config.yaml
dataset: "analogue clock faces"
train_examples: 97500
encoder_activation: "relu"
encoder_kernel_size: 3
decoder_layers: 8
decoder_prefix_bidirectional: false
optimizer: "adamw"
learning_rate: 0.0012
decay_fraction: 0.4
warmup_steps: 560
Rows from block 4 of the text decoder of a small encoder-decoder image transcriber, named by matrix and row number. Rows with one number belong to one neuron. Each number is 128 + 24 x the weight over its row's rms, rounded and kept within 0 to 255. All counts start at 0. Numbers have three digits each.
After each neuron's rows are labels from the 100 texts, of 14976, where the neuron reaches its highest value: "tokens" is the input token at the peak. Only what is clearly more common there than usual is listed. The data: analogue clock faces.
# fc1: MLP up (decoder.blocks.4.mlp.fc1.weight, 768x192), inputs 96-191
# fc2: MLP down (decoder.blocks.4.mlp.fc2.weight, 192x768, transposed), outputs 96-191

fc1.759:115175178091137137092117152101134142116164167148119148113110139138147105109147144123127133111168112125112145139113102150142130135100171176096086115136118158099131110161120137097095103089099114138108131100144146168139101108141144143112091101109132089110133124154134114114159111121141178112
fc2.759:144132158148112124108146180118133134157167186122073162139107152159154125100120106145095126124188135107121112117119130135125143112111136140108104169106127112095124076112135146115081133136100110090114125100115112102176136127145094170168126151121117113091136118121131152149141115146077170139
tokens: ":"

fc1.376:140140106101146124108134157119128165131124121144141161118108125143152078149140181148121117128180080088122140134131061142157137172145139197134141133095094140144110127165092147098104131127103107127066116106153163168095110071122123170122092120130126095161143113140097115122143132121162153096
fc2.376:147133144152133169102127136099137144139145155106090137146089141133132125128131140182123129115221169107108120128149122119146112114126134159107114186079128100121107082107143163119094144136137130097134091075142120138136129140135114192151138147108110104130152086115124111163105106126085153107
tokens: ":"

fc1.446:138093130173120079114116096136122151150099118115110124155088125110139126130120147089149177138105138144162095116136170100097126112129101098162141144107142141154116150105143108133110152136109126078122152130127140137149113128109086123155145137088161117103140122144084128138100104168111111147
fc2.446:103090135141151138159124099123146151131073088132150143098140126102112140150151143121135134101091141129134134120122129128101124111114124204107140162126129105179115144083151137120123146135112160127155114116153119137112142147089137101128126118115134100122113126148106136105113152102157144134
tokens: ":"

fc1.174:133091120134149127127136112124133134105103085136141109111119100155070132140130153140149132105120133155157130151148129076148111122133132139131138078137146120115106152156108110130096129126110152137124137130164120112085143132122165144126155154170141098151153131076131133124144140125143099096
fc2.174:089131137133099119151115144114126137122105114150114212138139133128131139153118107179078116138107077110144131138134108132129146115138118140136113127135205140165087144153127095134112105129111128133102125137167095117064104109126145137161149160121123134106120114114132122149107155157171134127
tokens: ":"

fc1.219:124122136124133079105138154126128175138129136107159145147119140128133154092128137162103101124092117117122119103117081138112132148142120133151130173133125105100140151138090140140073126150126145111150150149111166137110142147130134113104121096135153158156186108150151168188152073122122099162
fc2.219:106130157136129118154139152171093141122135131104123151113149113117135120126177106130131108171078124132115139107136125148173122128151146113113117138188128082096065128184104132156166107175146138135131164168106158114129162120115134129110106092091129139111082148099143155108148145127120118125
tokens: ":"

fc1.345:136099154166191120151130121146130149137102134136113133141170083175118102155122074096129111125084116108084136133128121115087126114101146133115119169128142163128134108148138112168159107126180085173102146138127104146105097141120090096140113137120131117145107117097160121133105175141125110149
fc2.345:095135144095112105140140127124164133124135105133113201131103134131129126104137090135140124124049078116134120145157116160159129141141118145136115138123152101114078149087119153111093145141120127105117130109142116176113098131135155140124133119076137134139127110126122139099131133097197163110
tokens: ":"

fc1.413:086129115096144162069171138185131122150141150161109134143136135150144151116100134149142154103119122146140101118149092118114130161123131106139095138143144160109117108139103157128109092101131091106109105135121094106127080088162113132103086100088135188145087138133104098148137137145129126129
fc2.413:127158140141104131124135147127117125143171113121123051114150145103135118162132176130131124175190143155132125119076117112155146136123119128162145136114135131116136137157115117112157156126141117109145128132107162094116152127121113113108121146166125155136172124139142112150144115167122114150
tokens: ":"

fc1.123:111161177077118166125115132125125149100115162186131128114114148159101124084123100125159116077152134161113114134141058151119141075148116130122101147166100153117158128115132116122083064098115104166138147122128136176143071119168149129118132114136140120134126087108162163128181131125131128152
fc2.123:077093126142120114140152147099149092149131144170105171151148165166154132110130100128087136141139133118135149141116104156142096119114151155127087142119161127125138130116138121142093111166077104109072137114103080115124136082148132146149150159118118116097120116127161154133155098131163183169
tokens: ":"

fc1.251:125154167119124125168115104147130120173124111106165147126175109091126137142101123115143114133075132122105129137168155119105161112128169132097128168149098139116121141126150140143200129109152137132145152139124139113155150185122115066141097147126142129109136181134203136126137139148109099160
fc2.251:109125139116142099144150128152151132127121114096115220116136153140135135124139093136139110142050096123136111128119121150115112138137129142143121124139185116114061114105111152130109145163133119121098152121124124112115109130104122110138130121095126134113091155123116111107149135110138137092
tokens: ":"; "7"

fc1.504:160113135128137122151130077132175152094110075133123124114163106153117115179147115139143115117088157164096142150130141109083143080118139116103114152162173164147106146130127114141148144148136119183129157103145100119109122154115085107146127141111145110122109111094158107130135143154138107117
fc2.504:080145127110084121163172135134164094106147151132108172120102160117141125100118105214113082168082121134135111157120084156139125125146124153117092134106165141130092134100136159118110121137112122132108120142115090174095099120113140124134137133065121139115114114128124143124128141116148173124
tokens: ":"

fc1.111:106151136112100071130161149164142119162118112128126173162101146102161148148137159139116123134106111105118138068141151142114139141113116149168149181129139109156132097120119124103140156116102095103129119143141104135102117122136107095162093107096158123146110122182126107138124094122148164150
fc2.111:110126100123075149126112151130149121139100164156152118192141086087109141090137102188142141135130148117139137171165140130121129093117111127131137150126164122135121148174127142139088124185136154156152118141155127157157122134156155158138108146126114135144108098145159136182151135099104058152
tokens: ":"

fc1.564:128142141137122094159116111143110163164137145118115137166119072138112104186166136115120126096117126130131142088137151123120163102128131146085121179148124116130108121118126077159147128158102119145131123107212138146104110145140090101178133155138132135107065094151115112128105106124131128112
fc2.564:160144153115131141116167117155141146140141126161092174123109117152121119146170124147099112108096125090091149082135150117115116081134103158090090131127161144135076088115185125119149121148128119091126147121152136099132121154150118153168100114101115114116115126147138117131108149062108127097
tokens: ":"

fc1.121:091143130082121109077145170129140152108101132124160150087144156123137165108135155165138149132141114111137119129115111163140087148182112135164130119092123134148158129121087139080079155125111136075142109139077107139086136109141156126135123095125100125197168146135126166149151104120161136144
fc2.121:103180131101112138186126124149162128136140154155144145132149086124160118122155121180124100120089127140125168165153145118139103087137165132128127097111159092118041137132109136109165155146122113137117115137163118132122132134129121157129127153130146139118115124101175147155146158146087148078
tokens: ":"

fc1.518:123112127089140122074128128120151122167116136060152136125155113140125101146143155164110128134086136093141158087138137150131090173181129115121133152120110107132120114134103124085104154118119134059122109132108138113081150151126100122116160116115138108165142111108103104176132126154127112102
fc2.518:081121123117122134134138111133158130100118169157142120134130108113175144138132121155134149149129143140120159130169142107128102116171166108138109145129161097146052123153116099140151066118126135114101111154133130123091132122159145124118123129143136133114151115099141167145120122135109127104
tokens: ":"

fc1.402:148070152165143096120134114127151137113104064145127130136077121158110146132107170130097116158122117112157135157119124097167121113147127161139152112147159125123105168124100098150116111142124129099131165117131135159078128119130151131147159153128147094145153116096163123131144130134152074131
fc2.402:079106115123115153181143116135122136105121113159103195126180122155129132179119125133120111148127078139136133117149088119143121098163130110155125135132177128174082145115099121154138089122137144144100132141140123144081104095121200138145123167126131133120141096094123136129112147156187127145
tokens: ":"

fc1.679:148129131150166127157118086146118129150127107116111077109199072112153142166139099154121101106117150137099140154148155114106115125128145110092147135160106127162113099106173125161187117133158147170158116130111116128125176158133120114133116156125127141141117122109169141124089172102126121142
fc2.679:089113144135141095147171117140148128113113105116097235126127142141111113142138111169120118149091095110129113123133094133112121126145134150130113129123181113131064128115131140125105122123129111132094149112150089134095111106119125131144135119080114134118087126111103117105125143114155156104
tokens: "2"; "11"; "7"; "10"

fc1.702:120077105148107120101144121130120122122098123159101115135067134103142133125101162103145141124125115134169120144171162114127120106124131130140169117120119137118134163109146151113107128098110140073125133107131143122141120110178095135157113132082146105094141133123089128133124141095113130152
fc2.702:095100122147142118173114101106143128160089092109108157109130134143133128135130154129082160108103109150141135140144092133133127105115153197091152171112144102141119127101116134129115148128096164127144120106158119141094129104097147104179157172107135089122126101131113147146126126115179127150
tokens: ":"

fc1.178:160078133124143149114111128093131148122109122149104155130096136154116083154121167138129108133168095095114154175143133083165109144124121153145161110096132129141096111133138126115114122098119131111088095056127148164079133098133142158144132154122144084128167098142083115140119116130131150106
fc2.178:110091127145139136120122120096131139134135127149071191162114124147142094158131165166118130127209145125128115144141116123178118119121130181113131169099148096149087103101096129126096133111101147107100101081145103133124132095120122213173128182101149098108153045116095133144115131126130150109
tokens: ":"

fc1.541:119066116153086107101125112125124119138090080154135143140076146098151152145130188130122139158142117106174139129132137098136094163125125141178117123115194124143127153160098122119105166130115134075126141152127141142091136102100123117148132134107177112112175083125090111110140105142136133145
fc2.541:091106116160130144165127119141125130135100109155110142141177098118145089170138147154120132112131105132149133143136095116153140107103111169120139171129164096179047166112109125133132130144115155144128091138146121175107128093109168162168132179129139114125151048122107155147088158137156134139
tokens: ":"

fc1.472:147139134140141158167106102121113115145139118120142071126201073102133150144151082157116081122093147114121134128151141129107116135163120113080117142142123122168091122095189125134176119137168148153141102153119100148136152165129140111134129136135150143122133109148152143117093168096122151128
fc2.472:102102122113123095132169143123152132100100137129097245131105147143121115119126107151111117145100097104140116119135105151127121113130130173130108118116188112124063132101132136123096117115116109122097146112141076142100110110133114148120123118070119126097110139105094105100126140132142164099
tokens: "2"; "12"; "7"; "11"

fc1.90:136157134081139171129133123087114104107161112085134106122186128135146171128167136163099113121100152124141128131144109127137121147134118115095106140176136109164125119087166145129136096096121156149142122159122113160126134135126176108087120147182157138129133089127158139131120153159159179118
fc2.90:105118123105116092150181148125167121113111158132098215126104155142117121117126077140109126130093098101129122113135121149106129096139139166121114088131159122116083133101147131124108100121125114124090147128137086129103088118137099159131093125064110137107104144103128118093130145120132165107
tokens: "2"; "6"

fc1.498:136106126141149128107129135120140176111098095132112142138127129166073102166110135106165133139127136085148125100119123093112155140126110149142130130068163160126118138150103151124115135142158083134107148117149136124098129149097144126131157129116124110122142166094129081149131151138135100071
fc2.498:133173124121085143141136095142154105093119133077140136164103154094151121086120140139120114128075112134144162178118125164148158130112137144130102147068136135122111103128095142122129166160112120126138152132147102159108090136103123146175149146091128125140143092160106158131165123105162141121
tokens: ":"

fc1.91:079109146116131104128177135165136133146081099139109148185117137107113161127118133123132142096105111147143128137162139172070174110082164137168098165140132174104161128136113125101110137118121091117128151109140089138124122108161096147167146134103138136130101141140128155136151153111135144198
fc2.91:128099123116081143139097108098160144136136106105153130126148120134153098115140113169075131146094132121118148133143145145144148150119089153110098131121165113121098136116145139133100178143126128145106123181146130135119103127080129098096128145112146101107164113136117126085156121151145140097
tokens: ":"

fc1.69:139121177083175157128139128111147137134163128154131160126138152173118157151108179098112116101130099142086110125110104112118132118118145123149147097142116142135138124088108125106143128088143078096085139112165148151133075125177144111114093122120123142153095140124161117099170121166135154124
fc2.69:092161147111142108113127122143132132134138131114115169104106143106182115147094111124105132135048108096105129160130169122125129142135138152112120093141124146117077110138119123163103121132124138142082135154103108096112140112132145164123103134081133110119094166072113112117150162120134163109
tokens: ":"

fc1.399:117182127123152137196100110117136118128138134140178092136206110111137144114148103164117083111095136116132139121125116143111131137137143135083091157148119118147114130102177134163171108122128147166162107173121130150140149150106160117109140132155157130099141097154160172143129150114129131132
fc2.399:113106113115124085143178164125164127104110151125106224130106159135108109112111090154095104150092104106129115107136124159119111113130120156137093112122172121110054134114146138121114108134112121117101162134111086134104122115131106144122113127064108138096120143119132120119136129138128169112
tokens: "2"; "7"

fc1.23:145137099152107089147120137121142134109101083134159138140149134120138112156139136083161182126135118162132079146117149113066098123094148110136118134126167177135104134154105116106129142113119143151087154133129089115133135137075103114135102143128116108137101163110099121130134147149134151141
fc2.23:075144145118136107188102121122134128125109119154159189110147150127151130149114096163117100109066129129135138132117117161099159134099152181149107164109165105114090131100124147104128163123117090131099125134144098163119110144092121090151123131112146116124091157120139117099122160127152180131
tokens: ":"

fc1.512:151123126124140135102116144098135175111117141134125162131110121150115074139137163143108118133191109064130134142113123122139136195118153198139122125095124112116126120138075154102120132087148120119120099111177156168104134124130146157129110128125106081142141107143085110105141115132145173095
fc2.512:125104126138129156100118152091131139136133144138102161172097140133145118124143145175121141119232145118113111131155130110137125119135113151120106174081129117138107095101150144139077121109129126094113097077120117129117127131140109188150143144118131111110167071128112114144111098105098151115
tokens: ":"

fc1.432:148156133124162138159098072147094119130137130129142075104187122089142150159123088115117121078104152129112128152158134127089129139115153101096130107147125156150113097080187121129180110106138145166139123133119104107131162152132153104147135190134133130128102121116124105104096172116102156130
fc2.432:087116145121125100132150117125139127110095112129101240126119151127116104129119106152120130149084107102135128126105117156109146138118145184135121109108179125140060136126135133119084131121107102125084136109146091122100097111130112126134140142086119133100098144098095101117130145118155178108
tokens: "2"

fc1.18:127100111112142108145150107092114132106126114190135167178133137152122107141101137102127114126168101099115140130158115111123179121106156138154133130099132151141088182150136155136128140079134127183108117103109122156112074090115160122122100120138152118143134114136097119123156149117111163065
fc2.18:108138079087130122129174110132117108098117144128155158122133132104151116148111117113134122141068109142119118124133149146089148135139152146156109107138128137141090145101136167117149139073128129138079131170120105133109115099130126136087039128086130143123133138124107115089157131142117160102
tokens: "<end>"

fc1.198:161119154146121128123121120101174132128112110149136159155127104168117119134155145091102109091134150146146151148125141139100161090073150140097079141143136179090105160127085107097148159121079111143131150094146088142145078155141086114140121140139149103141090117120137122121127140147133161106
fc2.198:113137181138083113150137116093189131113132117135122133109134090154119148120158128114082076133120125154156152105118134167158156086092123153105098165137137142085166104154138129151158103140084101140106140140144148144141105132104101168158150158133145125131145148103170142138124123143119126141
tokens: ":"

fc1.159:131063148153114088155126119120143154097097097173128159131108124156117121114083151116117145158124081119110122172122134105152130138138119135148150105124150133132097169145072091162118117134137117134112167120130146153086105129136158173140137156138168124143166127087143137115149128132146113115
fc2.159:100102137117131132152118102123132136107128108180112157122168109151141118180110115130106119138125106144119139148117096137176109125168149126123124151156158140155107146117101078131140106142129171130100130130136104136083131097135182172157145160134151110138166087100142147150112158152204135146
tokens: ":"

fc1.157:118119146120178165174150128134158098100160066152142105097183092171092112176101146147104131108138118132100134152106096137142090122117122114118097113167144124137129115106160126120165149120143147114140104150116111127114144123132134117101130198177128130169158134119150148169125130105131118129
fc2.157:075123143105107092147146115143156144112094121126100212122117154121124109142123094175131127126064118114124114127116142133120127126133134172132123119134160125134065137126109124138081117119106126125113156135143073125092116112112118164137116139088130120118082122108124113100128170134195139117
tokens: ":"

fc1.78:140119118113153190157109105097143100124175115105143092105186115126154150158156117151132114128076138123114119146136135122125112105160098091091082139142153123169077100084180130147141141134130163130124111157102102143127145141117142109094142157146135132120133098148144141141100138110136146114
fc2.78:103102123110131081133163126123156120093117137133100224151085144125129119113121100162118125126092105118136108137124129138114128128125131162140099100109179129130061122099154132118092106119115116129083138112137086131088101118109107157130105119071141143082124108111094122091131143126133170095
tokens: "<end>"

fc1.294:122136148117165143124119194101129157099128136144112141116100186129137101127158139147123163107194138085130131155115122123151130141125133188086119108117118173107117121139127139113083122122086149132144124111119143164090115084129133142143117131133112063128156105153126149119118100097172184114
fc2.294:137110133147125115107140174091147141138148159151069178159088138162154122109136129161099130134215125111148129153148114141154112113126117150098086150105132089100101105114131139133091093115097147116106137117122075132128157114120110194142118119101134100108141069128125150129116114124114161112
tokens: ":"

fc1.177:139120126132123124130105109107140166087092141165137149125115137174105112134108137118111132137137090115123124112134098116141153158126109153149112090128160155132122163158084109144092103145109084137121158122174132136119111110145183153113160150140150155140136154090112138106149089124168092113
fc2.177:125122133095098130099075121121119119095114158201154130140144128139143144106106097128141119130091118116129157140138125125118118138125115092150111078142167149178124151133141074149115102175137107146112129129140084118103116132161165126120168136142134169118145118108158138158144108133142149131
tokens: ":"

fc1.647:138156131139145146155096082143114104153148107095140082098210089104142150145148096163112091126098138136101132159160144131121118112135129089095131140164115122145105107103186138140185123126154167163146113150119117113125161148127143117124118152139134154121122127119161139132102185112120113142
fc2.647:100111138110135085152168134129143132113118120124095232127115154144111115135127103155117124153077092115137122122126104145113120135133133157131117110123191122118059128107124137121101127125114112122100155116143088123095109108118120131133129124073117132101094147111114114111133137121141166102
tokens: "2"; "7"; "3"; "12"